Weights of a small contrastive audio-text model.
Training: soap at rate 0.0027, 14400 steps.
Rows from block 3 of the audio encoder of a small contrastive audio-text model, named by matrix and row number. Rows with one number belong to one neuron. Each number is 128 + 32 x the weight over its row's rms, rounded and kept within 0 to 255. All counts start at 0. Numbers have three digits each. After the name is the row's rms in percent of the matrix's.
Before each neuron's rows are labels from the 100 clips, of 14848, where the neuron reaches its largest size: "responds to" is what is common among them. Only what is clearly more common there than usual is listed. The data: melodies that start on their tonic, played by one synthesised instrument.
# gate: MLP gate (encoder.blocks.3.mlp.gate.weight, 512x128), inputs 0-127
# fc1: MLP up (encoder.blocks.3.mlp.fc1.weight, 512x128), inputs 0-127
# fc2: MLP down (encoder.blocks.3.mlp.fc2.weight, 128x512, transposed), outputs 0-127

responds to: the note D; bell-like; the note G; tonic: G
gate.259 099:104078123092138112100166178176128112065154192163116163133147180123103156116080084105154110082151138177138148124100130099130083111134132126129088177108151151183163136091116138162185117161113137116131143115135140091217096100132127172178131169125088116084159135094146148111131122150118168149087130105092167114182155128098097123164134106197141110099163083113139223184123056103150169121142
fc1.259 104:180088124074124125098160143161134094102166220108120098142173149135119123111118102132143111114136151140182136115121096111128099053118145137117191160148101130213119126104110124097189153157130134095140143143119143132106109162113131155099113144124105111107178178112129180104145114241143128115029136077157143145129117110108121146090108138128085130188074121119167179162185188092150156117127
fc2.259 099:162127154150130188117147151149144122059134101206136096079203113084167129129121157127149080167089106108128117090058153140115083101032153077097127171136085147168097125123071135064143139127139120114121131109169114136123081093167130120113149093137170146149176138078150128137141076059184134096076143100118169119115168131117136116092107129163110090160149150083119118166091097113135125107074

responds to: the note D; the note A; the note E; square lead
gate.18 106:054139165103182133110104082136128132080099173157086106153137098080032089203105115080086111147110099155125126146102134178103107133102120152101103119098136095120070104114127055126080182211092083083123113116143097119154118096120141117077086133168143115122184095149090149102141128121122134182144169130122135124110095166105087109179126101119117113155070166169115133116065108120150151120122
fc1.18 105:136103100131135047081120072142172184132082119122070072174178098130135152113137160112101132105133129130115171156103074113101090158139149089167134127163120115157157096105185095111115110088140183157161151077158121172140062139150131128159139124093181147137165157129138104100144149169130131173185157127146131139193114038101149190169119132118142113067170103141140173142088106084118147080132
fc2.18 103:113143057164166092117174173177113158065139110113144158146139138203101153061154162043105124172125185088091179125061133152138123109098135147119169129136156116151154148102150100041113098156133098122202137137141098102122166093125157136067068156117143163153101139146113130103086117190101124149130159118162149068133100086137137079101108159125154123150102151154126104086139140093125123094117

responds to: the note F#; tonic: F#
gate.82 098:110120117113117135100091190150101144114124148094132142199147153114185114122080110122120127127112089095107149129100150105107137102109122162122188096176096098122126101164127091091136119073131128069151050199097127087129101194195184185151113100158151162100131122098195135132159139103109128133183139106060148082136174119168082111107097085111109153149162085085122131178117103135178190102122
fc1.82 104:138088139112156128089121138107100123112116177170116080101109097120104109172163160083114172147163125133040153122183147166112149117129163113162147194114224189140116148150109093138128115187174140170136154109181154094123179170086127097085132132188112128145102122125102155136064107154140101172070129127122131178108121127127186119151135149105095089138180179174100124082111110100121092185100
fc2.82 106:121138186096111155087110130109130122081087111124121124130162096109202124134131109165138061135088106144190075123131082111175122090111131141076153139115112126122103164144113091096173141092115119115144111155156038065117138207199121158138094144145196187129130129155131149137157102101090120139149121156133096105085107118069160126091073192134146161108124153153133188108104052107097147116157

responds to: the note G; bell-like
gate.49 117:193101142185085103182123114082127126148131095160154156077100157156116127137127139118143167107144125094080153111115105133124137197168071132162120140117163194145113095146165087160135110124091126124115103084158168107103162143134112057093110092147120166107120178094066153114132095113129178088124059092126112112122140099102091129132148108159131156124135099157158098057081121073082029185115
fc1.49 116:142202200145136161113147121111115089144083142073134113125115169141150143139135093121118183178078135077088180171137146113136184119110110096106120099114148079094113110161120099073141112159090128116114102078187048098135135118117059156135165127143161125130126193139122150179146187128173068140146138137137117134112206097126137090147092113105062113155073068165110183120140120147147148134130
fc2.49 115:159183169145108106141148092148108098085140093048155109109185187167209147104115147076106153108088145123158178115122179124128130129177135120077119095129088112083113136093136129132079155111125101113206076158148153109111126148166159133063101128136152090113067123139109140119140198085158094128137102137148116109129176142151082145093110102180175088126108125078170137144128130183139158179175

responds to: the note B; pink noise
gate.218 110:125125099135089183104165126097126136178131139141091127152129109118122155075144160107123147229134099109151140098133115132139110119122057200127124130112161149112123070145113073105143099156084118186122150137079081133125142129083159126120097095166107155181164142131144045144098117156131186166147098125220138111168077161155179131123168123083104177067081095101101164081128119141093112119146
fc1.218 113:138140171146200121084135186098139127106118159110159131102098111127156090134086138123105123055089128155136124142100126133118166119101181122116105173183127077145144130107112137134161199190131133085116155122108166186119125110222082076133130159136202121147095137141114139112151080121147096107107118120068113148100166160113084098113121141143160031179163152147134089149106113098157202107151
fc2.218 110:106089139134160112124119071111161101098065113088113122172086140160148103143105123145120120018145164145134117145094099113129189163130141137169120103131100149163145173074124132124125129138162149068157112114137166154144131119148060127081155198130139101163060163155144167145168108127170078140107166139020125097135164175098103124122129154158160124131184159154129086135143103114132082059140

responds to: the note D; the note E; the note B; organ-like
gate.483 125:158168159087121106130103122161128110105117159087125139129098134127106156130138117113042124157134107135118177114141144128098113126154111139229109184123105130185148124203165143140091133078082151101126124107138143084137177111038141132145122124120202094145161098129102126100160149216154157128110160121088103106159125097120065121156127169106096166146100135201146179138099066112109193136149
fc1.483 120:137159105161153172098061091161151177109089074118135164100109137057130115192143125144082131116134111111077149087070115105108107103152099119166128147123103124119097106162103105111102124108085107139138166138111149151107123099134182107138091138174117136146096166117122111122088114159167115118183182142052104079150208083113112134184127142186168142142096146184117191141111038105108129090162
fc2.483 122:114087106151156161096173103141111167099114112067094162139092136114172176095152109148154101145173174071158194096110120159092146095127144099169109160132090125167106136199115147117055123146086107102155125112149142128123145093104100182104134147115147126069119101134066109089179124123124201168176191185131102097162117133083158103120090187127117123170113119134081162106109142165171081169137

responds to: the note F#; tonic: F#; flute-like
gate.23 095:104124127080136137105137100127167136094129125131130129182105148137092172081114137096095155132138140092178132111162108166152124125177095138140154107140145088143106121129171171074162100152143136128098127141055183184135083104146196106057087137149129112208180149135153144164103123066139127099134088121159119109112156133115101142185157182107159118133165203077168159194122129131126220091150
fc1.23 085:154116146150074169146083245111147127174123143121114138095130151130161105193134133175128135123131122132131155181147132118146146139119138097109125206108118144076096152113146095143082161138116060088134188092205100058114132138147110122176119142111169104062085106140135125111140128174156172127100138120131122150102110122099145157073106085154115181121125098185076153102113173091099064167139
fc2.23 085:123124138117160112151110067132134121182116132149163054112094176120111159187182121106230158095101106154111134173109142134093130133097143139100131151062150069101156121098154147147117090171069094165153089106120119102113162167133131151135174121106137090126120168154142148086102145162104161135087119170058170104160083125064200060120181137137112141121097122111128132101120090173105179120118

responds to: the note B; organ-like; bell-like; tonic: B
gate.383 131:143072111108124093148082091144138122100132075098101170148091122107213118083129102122153119099153126130140105097077148129158122068106119173096081106192113116161128093153148142140146139092154138150129124160125104095124170074107148151110064137120171145139131117068238047130182064127110101106106118105136148110114149150119138111110177115082092123153105114185133149176077115064086148108145
fc1.383 143:113076116142084091162102052095161096087173073130139103099116130138180110113151082112157134112174164137167132081064099149199150062119149174122041112148136147158152095161142159126138137123080102112084144119136117092102135146095127113122099131106067096165158111107178090113182095130063129108114137158142154117096064059133140138110170102095107108132113082186134148130090120081114122153110
fc2.383 118:189093153138103092180094125130141121151105138159126118097105122065183117145130075138143182150105089168093126113143091125157167149182115114169136086096108125189165125143200104080116192118182139101124079126102107103189185125117124157059125080109086133148161109122152170097135143161160173131123138128179077134109158075180121132133145107119144152180169136161059095116082148129167097097139

responds to: the note F; organ-like
gate.426 088:127082127109120093137125157122174164123124120125053090071140138115121115164143096119096116160144091162115134153121141099151082115084124115097109125157119164126084179113155071129085159168086164098169071152123142112154109128122156080121145146100206144145182099182108101153179177076082129123111138129124203186154133132059062108149118132110129107098052118177087105145133102120174151071097
fc1.426 096:126136120167118131206160089079125131116089107133200168229112107138138134100135144155168137107135180059163115117163173140168128157122173136105153162126113114086135024149127132148121136178120149189148181107127115127154147139172086144130083120128085148168104142154121116120133096134156158143103184151117063115155063137178141161126148096081097128165170176108181133141114148085099125136140
fc2.426 094:172149122134169109152123151136109172148102108164161132087121115114171123167103101076141149102090110145137137089123113097138117133147135090076088152111186107109034177114069146138157110127129158165110071108112161122100146164102130120131116166106172169182097131166149150149050075120134221138120131098134045114175057116116109106132193125138134121065103149147157064179135127135117125122103

responds to: the note F; the note C; bell-like; tonic: F
gate.419 108:122111178199157109079170070122114089127063085108107077121112120102130102104149151184148111142123137063134116107092098116126160140138121102104132159145128167131171141149174104158102160176121153132101121146095137080143093121127119127123087126128157112171186210155123082133162156151166119170139127099125149133179096167232093061177095166146149154142053146129184117089136088105123112129130
fc1.419 112:059132100188113124097220131136133125146074111162123149129137127099086099075145144176151113135114112079105090095091136115165089176126110155059093151095086185129128147107120142130150129097101095076116077130124122038178088167107085108134128085109110121126147166134112124117152163106114138128112104103137111139205081169192113077141147110099171096170049168140152121138130132114081157122128
fc2.419 104:140150091150141154128141126146075154179132083129087105142136086176103125122119168128168118103091124105133107113120142109152169156118125138053121099126137148123133080128133118185157115104134145089074124110117168102174125153150097131097101114155174121084168133126099102150112096111106060134060201167094102119157139145129160121054089115094077139234145122142174107108207102092106204163159

responds to: the note F#; reverberation
gate.247 090:108159125085078150150080098138112113130077152152120134141155088117078104122105056084080100139148097167151109155109146121134127129110105159135141079101155126086101151119120046144152069171138085069135138136118148133124181118127127099142123091158149107180184106157114167114170099130151082107182176122171178088109226109098149175125066139163158083143183092127099121145161126126114063119105
fc1.247 095:166152092151145152159079142140098096128090114152031083087140113126122115132101053120140161129139093085096111123181131110137100145106139170093158137092165122070116128137151115156166165159121151097141100115158092178120097139102172118098145076177165040133124149129078074083118101107160094131152140156173149133116125114081048096078069169134148127111139154142134105079061093126109111156157
fc2.247 104:138082088120109136153122159124124170143087128158071076168130123138118176132151158073078083119097132124165117122141166134112086143150124173148183126119054101096173100122156096150147088147100103140118135077093122118137103139148113075147098112157216166194145139148091098093153145167130158149181178148141158134100097119139134097139089155190081112146112172154081196084082105108119134201088

responds to: the note B
gate.260 114:147101140193163112141106160129149135085144089072101101133187102142156152089072183134120132106140117136152165157069171162081120135106133140117052155118107167180124091141092182118139116110116093104090144092136110152146149101163158152061123126127098152130095097051159115219140113109120147091117153142094083110101146118121055143145077120118207077125133169138125061087164110108126125117121
fc1.260 110:120095063201065140130067101088131115116110158089150088129114098108131163124071132063132142086120113147171146152140070124096099114108095085108103123118098159140119117168110152124153124129153115081111126065095075125094130130068168100075128067147143173130124115141122148181141091101081093113098065098145105113141102116137110129100191060126167119109085105134094052072114107104101145159167
fc2.260 105:144075077100128157135146126154134147123154200109115115104126197127084207076111146115066181128096090149162116140088134165129053145120136163177121135153100161137086075083131147129121158140181118091150195090164123111140150198142176111110149138166065177137150104110125148125209159137129160193136138105102111113127175133113149129102156159118134126170094145154119103081119102097150153178101

responds to: the note G; tonic: C
gate.240 087:141098123163101146084173156130146138154165070194136143135087110144078158068181126164108155116185120159069087184123117095123138143145127116150145084145096164185077134147143096099112153223106121117109109161108098130162166174119144101168085143140188165132161168118143086099137148122140181140103137112138130134047204104096133152118084155159152103157109127096107109114157128072145068144123
fc1.240 086:125158123106134091177100121126103082122106162107167090097150158140175120186088109075126108177076137079212089145128149162097102126123142109071148149081145100093163124135168103141162105058091145125122157106086179149134064089120151123127148163100061113076086091139173186141169113129121103124173159185121133130169100149138108132169177168083123150165149105162175154081111122154098131102150
fc2.240 088:103129119112166164131124120189127142100143133076097079172200170103123062163136083072086148126142066044159113104127107116124111155123138094131111099137135123105058142191134085119061129146138130131151119094140079169119127124142137151149123160119154099112141219138103123121104216092090166100161105108121130055114132155123131113088151115123158153075098172103150122193127107110159159164122

responds to: the note G; tonic: G
gate.159 092:162127172137124181099131079117115059127158092092095154097165112124099116185073160116130107139172109107152122115079081144151143137161135110115135098110157146066130097132128090132118190202111092117149087080126150103136081164155122037154079181043139168151163165113093119129195124148141144103061155147127100112185108125093087131161131129111121122153148139125140094112116155108201119156098
fc1.159 081:139122091146138167133140095163054110108145099114117143113118132125134065032157192111115128136131126110115118184102145103162061078144164137108125145145170124166181125131163118133103157168114148137143149169134156147201124160118121098128127106036104083128093150091100151121160130155129134075163100137154113133214061151111132122198164103146127039137168104135172118137117144154132115075140
fc2.159 094:115103102159097141140137100101160104073169169169099164153100081156068125108125176118133068095092159145119140074125109149135109092147106082145088105159135128121049137105168138081152116111114121143138128173054109116120123156140124160179103209103070154085175152136096094073110130073110178130119145172116177138095100143119162129148094152158128184114139115132110124164135159070113153064056

responds to: the note D; bell-like; pink noise
gate.264 123:166160051122117075066150117167161075101091141132107119231120126099091111097140091090135161159095133144114130097064142112128098146121137121117106132083097144150111098156142130115074142117128111117082151136117149085102154104135172169133115161140123089062066122132187095169112087180153128181107176170109114124122144124120095146110101121171194065110133150150172186151095073114169090130111
fc1.264 117:068080155131137139122078152143169117105147127125135161166083147128117120196120103149160141144144101087120118103173121212228203096129134156117130116178096143196142148082140147124110125119152143112129146187121162131154084121128102109132149159191093096117136107124192097113131061070076069089171110139129180132123189171110156152111108132143124132148117106121138096068159138122157171095155
fc2.264 113:078119116100084113162064107143093139110068074120079101138143124129109099110097147129132163138163088087182155116115110171122127092127154107135149101066136140061077089149114145155148129152157227149075083135132130128172116120122131151114091113142079174167134102090115120159122141055124101115115093131147129107136154159165147153119146139125112206186175150121119056112180198110152083141088

responds to: the note C; tonic: C; organ-like
gate.391 104:111110108135071144142114179141130165064107112152135120218121099142165107058142120057161153110205130077120148167076107125140097117139119107117118106167105099170116122176157239101094102119170136117112103094111098113102126119089189138094155148150152077170112057088163146116147124121088122121126112137111101082114181116114130099086119102116127105192139137176165135107129103115124168122174
fc1.391 101:124150176116161116155154118116121145143167130179099165057101134159129133221151133165105142128108122154105103080183129095126150147108121167141141127130176085099159158118146028149203147111114138156148160166184132158154133063192127077156077127127169114073166157163066127128090098136173109160093160156165112192138105164145139141137120153127109144067104147070096125100139130145133139151125
fc2.391 110:116083139152141177113140164089126099171127087135120137117169126131137120109125138164167112076134151074133134117114178123172051114127147136074101131170077133161135098112142160154154055107036074181116182151150176132054125085123084166107140154159090105153102111172148144172100152114146184090174108134135094175113095196103168083089085094113146102132107156115101120127129163099097119149140

responds to: the note D; the note A; organ-like; bell-like
gate.327 095:107146130134156073184103132130103168142099137119131063125125181119133143103125152153128127172147112146162067174053152126106137123118118057089097102130094119076087093119109140096102135099182139074080051104085098101100160156132118141140103132133155093105127126102187103107095105173135111085127147229111133123084104129076078125117149200114163132124087108128095135167120072165084123158087
fc1.327 091:084096109111112164213138119108140133142145116093122092118156156140114100143134157152129142130148161142154165108146154177179075142153087147103071137184131148138145117119120107160119132148135133134173157182147124166151174138120082110117130097132081096185183122127112102142118138096141146144086152128206090105140088186153091104171081130122065123076153134159159150054078218075063126114173
fc2.327 099:132083164138108096138156120160098126139112090168088144078141085112160134129136169119113115100137131137134152141115134094144123129135161071131144146088082145101086064131119172158208177140095193165160092134118144071139145159149119166102037138139159133125102130147104128065096171132071077108088054162077077131144122124070115132080087148138158154083162134140092124097125136065076111178137

responds to: the note A#; marimba-like; tonic: A#
gate.494 101:125088147156130150183156123143072128145148103115142148085075114159175145158126119142115135171085084127169130128140129117101089077165161121101130187114119165102070103145109098098145150177172077135132165180117069146185152113104135111139158137121144159097113066195084073063131133122068133133143110095159159083134175099122113073126190101164166071123123128061110085152138085094171124105144
fc1.494 098:115145135081137128108122126140175169139094156123133113150172144119094124084089121096158150094142177108084105140150092133156123162090089112142151101140104041155144130088160158146170168063051167131154109075148175087100130112127121091163151085091090126141169182069185196166129134132144124102118156144074107218118094114149107147112101140123110136151164124182085119159143212134125105131110
fc2.494 104:068135125052175092152117105174113126062132084185117183189114137087148113175113175200128148133152141172046114071175180144131107130139108118037099138143134067090127098106112172099108145102145155162134096123114140042148124101102110132131116085103132055095155153098145148096135119094128166086123125119123122173079109143122167116146115147094101123118127179151145114146130117158122125133114

responds to: the note F; sine tone
gate.299 085:103081141191103086118153158091144105182104090103113128134128093111098125120155219176080108128129127066102119154129106123170111119141159108107140128171141114084137179142121083171095120122129089118099104144077160119103123138079068124092191122098132101131130144109112111167196211143087144159062122120081105097191111150144119157193113096135125145103089163083119171189131152107087159148148
fc1.299 082:077078167144107081138156144116158086179124132114102117101131082099100133128154225140089127159135140093049129154109140108145155143103153117124136170149164157099117165160137075135072123100099088123079140097106132121080135143102081149113137131108126113118156106108144101080218187178074158155120108144115115041193090105208159125144122108125143116106114125087103166171107136133097117091150
fc2.299 097:067167172093074104079166130116060188164124133129135177182146083205119144098175088122055126082140169112164125127158134070066120091098166125110063123122162153132116171070138145118138145127128154100179090131046091115167124103138100139135100167094092120165106183124144098111105127117142108129160114112124152108135088156157090145168143132123142091151155204136103117124152153136114131117172

responds to: the note F#; pink noise; tonic: F#; bell-like
gate.193 112:052076105132150120133160091168121111103121119107152177120107124154089107078110131136118093135176073134132138152134122075101104141117109151096113125184109088101166112128126121101155131084086141147090098211096129138157131142161164110091048089105108149127056152124113179173158111077137132105107140079100072134144139110199115166151102117143195117052130152108080139104125069073159108167131
fc1.193 102:160132181133122113146161193097169168214150170142127084080168111110178091150128103156144163155103152076140143113099161098118159135120143140107116113109098117121160122134114150137122106168097139154096083164200069149161078132088105169196131087114137125095134146126127118136118151125156155150141088166164139114175169083131107042073120117085120174120082114104063118106095126175165195086125
fc2.193 103:148103162118129171102141090141071104112137064132068090136127139175102139098132161097105200120073145117119103115129145131130141165142168119141155126130135146121083130162173077157138112188157068153157151087153095117182154159120095035115113174081104120078138083125088120068172110141159132102082119075130140074142093152069086061150165124132099140110125121158146121111042123092131137123117

responds to: the note G; the note C
gate.302 100:132094101118103170172111117105099110142134116105069135127157177133086173179107171106125114128190157190073141145178126129078147125135099129104142121159085187240137148086213126128116132143115086113179184196152186118084106144096154090128117146111100143153097106112104104096119149130122125172097085138138130135148099062086106131192167114085141164117137119167108153116163109091139114146120
fc1.302 103:060165129084175075042124157129129134068108126126105092134090127168158075091133139127093128170080145086126143075143137091153126124110124140154112084140174064040107098135098092147091077120138131135081161118152086137090075123147109139092133101073175122120144146117120164127139172127115089136161169160082159140142169153172132135037088118143128185132125103158125121133094143173096124176138
fc2.302 100:123145112130105107113146144146125123109097156069114070124170190118111144161145120103113162183124132086187056166116097143136166172120130108167174082154118124118146178160122080123101161160125113179160098133054092110103134119078085098104111141130127090133116179101135183145142188095176106144127139134188126148086117091142123086135080165060067117139084090199170154124085139174130083123125

responds to: the note B; bell-like; organ-like
gate.177 078:119123160132033174068158145124142040107158113113126087075127124129185102199163144105117163083169174149110118137109150112159174047170112176119114147114155108113132121158117153138154182197120110173145151128116091151175155140131119167084061129142156196139117103126154115143149084136122116100146124130151141190104163110087110102098137178077153150107144119154110110128078166125080148141119
fc1.177 083:118112117156193113197120122118121145178099147123118177130145175183074142175093112165135097139125091125117114095085091132105093145148088124158136081142120046092139135076147119118113092054139067147121105176123111103088106107094130110175175161156129078124179099051089167101112154138139180107213105095118096115153091138126161122169133142186109106090166155104144077145133105126159122153140
fc2.177 094:145136132126094129117127088099121091120149103115113113157097106083127094159186133107080067141154101113129136110083115149132134151175172096101175079123143134162069116194148113183061150149121156144126161122050078147145117167175115095137105135160167172086128159104094138184144127104146102129117149105176105114159115159132104096120072097119146119171167068125102129104159119148132209160018

responds to: the note F; the note A#; tonic: F
gate.372 083:170160150193121092119158152090142158158160159088111090120131134110108117178156152125113135123172106101141066101115149112107170135135145131124138094087088099095130088087118181112163081161191177071156130143100133141140122116177134162173170111142121130102150142152136116167116163077174074116138148173106094093206133086125127080151196132163141122167105099117166091198166122161156126170042
fc1.372 088:132073134178143086125047113101128183096138126120098146096077155161113105123070138175144114088141095131105149151105124118168143103132123098151164191136184129076095108132090140093109124130094076162145132112117189143082122138117149116138112124148100099084166084127101157067104148156143224141134107129166208120119148171150105108145077153119201107050115128103089167103095130113102162098148
fc2.372 093:057131033149147118118097115116155135157091109103131148158188112115139121140164069086155108086118116119057089097107168194140129118176060158131084129137100081120137139176114118068171120137188136163136080161095077112163122090161145128163134135103108077144127168088128186136061098080113118145174133110116159122124135132138161145110178119148125057067130098133149151090140108110140126141170

responds to: the note C; the note F; tonic: F
gate.30 127:163079103157121117147077128116113151130090146111135140139115112062078160151087166153162098120140085180063080139164152140119150124102102096086152105147119141099160148129067077156110119034216144115152150119134105070120139162168168059124107148121141176099124123096155148104112103102097100133098104132118101138102233112128118138119083129079151165143097124080135114115079081075150102112137
fc1.30 115:126168125099139117113157106103140159131142119131140167124143095152109140101133117088167131107174104128106086169097122125046105126150143120143123092108105146186091167169102130105108131082183102076125192142080139147119108098083083114145135089101168095137117192192108115128136185105138118097171184178161116160154118160137106185189129140231151147144153110052094187176089124160139152124122
fc2.30 132:143102140063119108103115078138136148156112094142066170142065127113129118113109130104136149097111152150135085106072209162092175156101117195133121112119172128126133132149102075129110110133091143142116091075085125198159159127086080118081066146177071151143092164115138111168100073084154133145084155130148156160126067076139105162123162136171128091121091127113103100183114185143164085162106

responds to: the note C; bell-like
gate.493 095:085175139095176154113125144135143100113138124112109160172149091166186138138125130083103142160152104123150091118181081108159203153146139129081157129083173119164167202111156148136122138127151113083139136135095117091145105167103113144151128165172108089105126121118136167149092154177195096126169168180095120109149140081142073124167100109169152187073144127120183132132154058104066184163071
fc1.493 101:120138137103158132112135177095103155118140135076047125187125173148112189100096109138103123087149070110074136147113105081129178165178138093135114101125157135134058121178179186137145127188145177135101147156181115091140137119140105095187131107136142191104105106125171148134124134113093150114168142119022156121128112143111113154180160124116154201171111140172104147145122111192114168138104
fc2.493 093:106090133131081070177139162095160102068137103148155108145141116072110117111202106164113140096122094076066084152113148160113167152119107144074136062157153105106139115133105164145110091093154097118171084101099144170130130177135166051120117137188136154128142201125110164119157125168129141133112158164116155138130186150061126154097124128181091133171147115187110130166127172136167189168117

responds to: the note B; square lead; tonic: B; clarinet-like
gate.252 104:109146143187173131131077127171122160182155112128122178206140104122107187123134094169091166113149123079151130166159126130180127134109169097094097157099128127131072135153135154168149082122129096146137119129096139149145109095100121130176158148127077119117141177127147169120114148172136141146151167051109071164135127128139144108164158109131062192133106181180144132131110110115095255165108
fc1.252 113:136159110108101102148164190120115117094120158138144080120102143094130089138128123088252091100106148164120137153154063105037164118169088084162119144151118132107151154083159119173079165148152162103138067098139116073121090138160118131138093135156116132080108094139085102104151145130200133148124125216127113102106121127131129145151093111163176132096124073127134109114150096099139050145109
fc2.252 104:116105129101089109075130153167118193089175078116148174178152119125131169120109138094181112147134149149165121111121103118112164140147145117101147146179165193095073076143115115152120197148123144163098107186142129093075056169172155116131184107098168068147145133106090163089155152123151154095108164099116159145128171110150124163225100136161067142138121102123199120141092161114130119127119

responds to: the note F; tonic: F; square lead
gate.102 093:107179120094187166137146087087105157101148130124143089119117136133116163188195139102151133108115061104157083129129072126138103108086158173053142098113123142109183147122130059127189046124112164131102169126092175123168207157096134117088106165147082124152138082102101139101133134149143088106132164150107118175142118134135116117069111107067111160134100170159153076138142136139171127152067
fc1.102 093:160158159117120126093145121131092171178111158111108109125145086130149141120125137185102079154092112156078135141105136168171158140078061163114124154098122094114104127109097088127061127179129047161106181144169148123115147196095063146063150134220136135105132120115108148142171071161153111139146113117087142173110092152115121124051102134121135090131169063141140172137099160078105085123139
fc2.102 098:157133113099132101120059155058095085189158149076138125108153131160112122125120082147156146147144088129139094118159176137111063122119135138163098171132126096103146146166155054078118187118105083115126138089178083115145172129067115119154090135176158179077112159104114129130091120121144163132181153143129170177046115108099117122090125155137115175122162118147158076063077182171120140104118

responds to: the note F#; bell-like; the note C#
gate.161 094:121133142081110150108138139134117167078127137114040137119172184141095087108121134103094168163141094126137114107073084158167104122129103082133079113100107055121134161142124074142143157126117141117178109122140124203142135140166127140074124231135137123152184162105054150172145108165131107130126127126133132130136101115162150167175090142117221149193105126116143200124089129074110107118102
fc1.161 098:140128113142122153145164124102156189084144139119155159170168134137103112170174077118155131145160119121159126189120126135141127113122101119154099132122142086089132192112109137115078106093150079123204198058119096142110112165192146089095142078148109108097140147162120088146160113127145104147093132102115137132100096035103088115129123162158174117094062078163134113095098193155039130173129
fc2.161 096:093179103146078118118188130119137097158167018172105146136158102133078141110128155134200109120136105139124128125097136145163167133112162068050132181129132198122122136113136169129078159140157111084191091128137083121153119138116090147088123149127136143050168137111145124116067121142102109126141112135130127155115085145104175074112189075144120185147149139116083138094066141126143172088107

responds to: the note B; staccato; mains hum; rumble
gate.412 110:084157079144139143103143116135177120111170133148104118102135112153117132046126196065129147183151104168136114128156181109098087135075112154088056185155094153109121113138096099174117072161170113140139105179165117136131100174119134099081138109099154121142119118110145132154083116126094185191199116126173107097143092081039117148132122124115090201113108107154128079111100151164107153138129
fc1.412 114:142088145114114084121075107175054132126088149144089154087158163150141074129134132142110149083146158109095090135118232139120128121083185119116116100151187113184157160090164133078168135184177107124093164102105153134063104114157082069078152162133121106146099186127146127095183167190136118128129104133112128087095122151118111086071143119114129129138129100121184153142094176168103123139155
fc2.412 113:098217134198136083123129147108058153220087189074168119143169162180127106089077122092137131107175091132131124144126153134165126143141139122100128116162129092124168076104162142036169145118137126136130128131168143128122080113124070061091121123115149133146088140166076117110129142136082172116078121124130122139103164099194104113116138204141139142091166099139168117146135140129145151092100

responds to: the note A#; bell-like; pink noise
gate.331 099:150189200136138082128195173160116152153075157118194138036164127097114122134168095132110112142112133168137120115090114101177134196097123202114157112086167092116120163112100162110115113165111120148106191129161132141193125116123076105132179071150092135090097148107080171140156104152138176122085067095102169137126105125099106074102153164141076113098105123123091102126142141146137111131123
fc1.331 102:120083162139119187168141164104168124122161183159160133094175139126122192119126081120116136082123103107178111087106130085031037148143129117140126152114143126060135120163159086104194132055078132119126094115081128065104154153108132130137119113170151123099137132125099118124165134119125051100156090131099125125134140133180139100114110101092168106071181140179091153148094141128160068137135
fc2.331 100:129106078161184061112071139126099182135155096087159071134168128157139114140139214078108168138201152175172072156119169159095148164106129162116144131126101177141087145100165201139160161116148138143105079135136117069108158125137122196126134101103087149159097120107148068151179113094178077117125102107147144123124106155101117157162121087113131099086165093153143147115076162147134132103107

responds to: the note G#; clarinet-like
gate.288 081:147143151193093142123131084191087130137072053131184098109175132136060124138101175126056116117160115123166134127113103124154153105177116159153153155148118155168131161180160091091156159104097142188143077175114074109118096089123190101157182133142135092123146159113149144142164173101112161087097130152136131086152123101168080128160112123127128073157106074110123094090066129145140114063124
fc1.288 082:169142177114116115169163181164099123076117116137184126107212201143108148141136196164112118119133115132115150125112108142129142142176094162132116138203092195174106133094165142110111156122103067197147094156134094107088159130170160077171182127151156101079148118099171158121139101129132155091116164113126115147145120146123073089142108151125093109091055189122097156188121124171126111107148
fc2.288 080:205139132089116091158182142078141175160103158108096125157141127164134114160142059166097108111145156163110131166110079118141126151092124130176150141112082138109115180140110186147064102184126127127190114152145125157071114133130140140106135112103024101091123106150165104126130111122101140153192133132104091156152085068067143084131100109082139181136118108063112112114131181138149159062128

responds to: the note B; square lead
gate.149 095:145096190111093185122175134130191092177076095184152119052080135038132135097132154149114109168147067139114112087102094166125136140164148111169128125107126157156142087132138127161113149117135137160116095138114144125152104113181093164156135083139119110106093121102118135135103151152182080195134122069095081116104099164096137062145083128143145108129127070038137121189127107148161137149131
fc1.149 087:125151191107048185116122128133161152189083169151108111057113129072086123108128130143182127093155086105104126116112113174092157117126153178143152108079097180111169112111117149110124149078131159130123082049134152106126149152144118160112091098094124112091121146121113138124116146142204097111061100090134073122096103107088107142116122141107181069177108128067139141179105145124201146128174
fc2.149 091:089119129164088137144104139110126071123143128133179145102120165122155115093155093153191121107123136171090124105058104141119100118136128101171076155147063155089123096179162133054111085100131161087176061139145177152148132089139074134101148129120133187178142112082148192134118124149164102127193105101144133150146190077098108154085098081154149140116165125203158112087116157131183120097125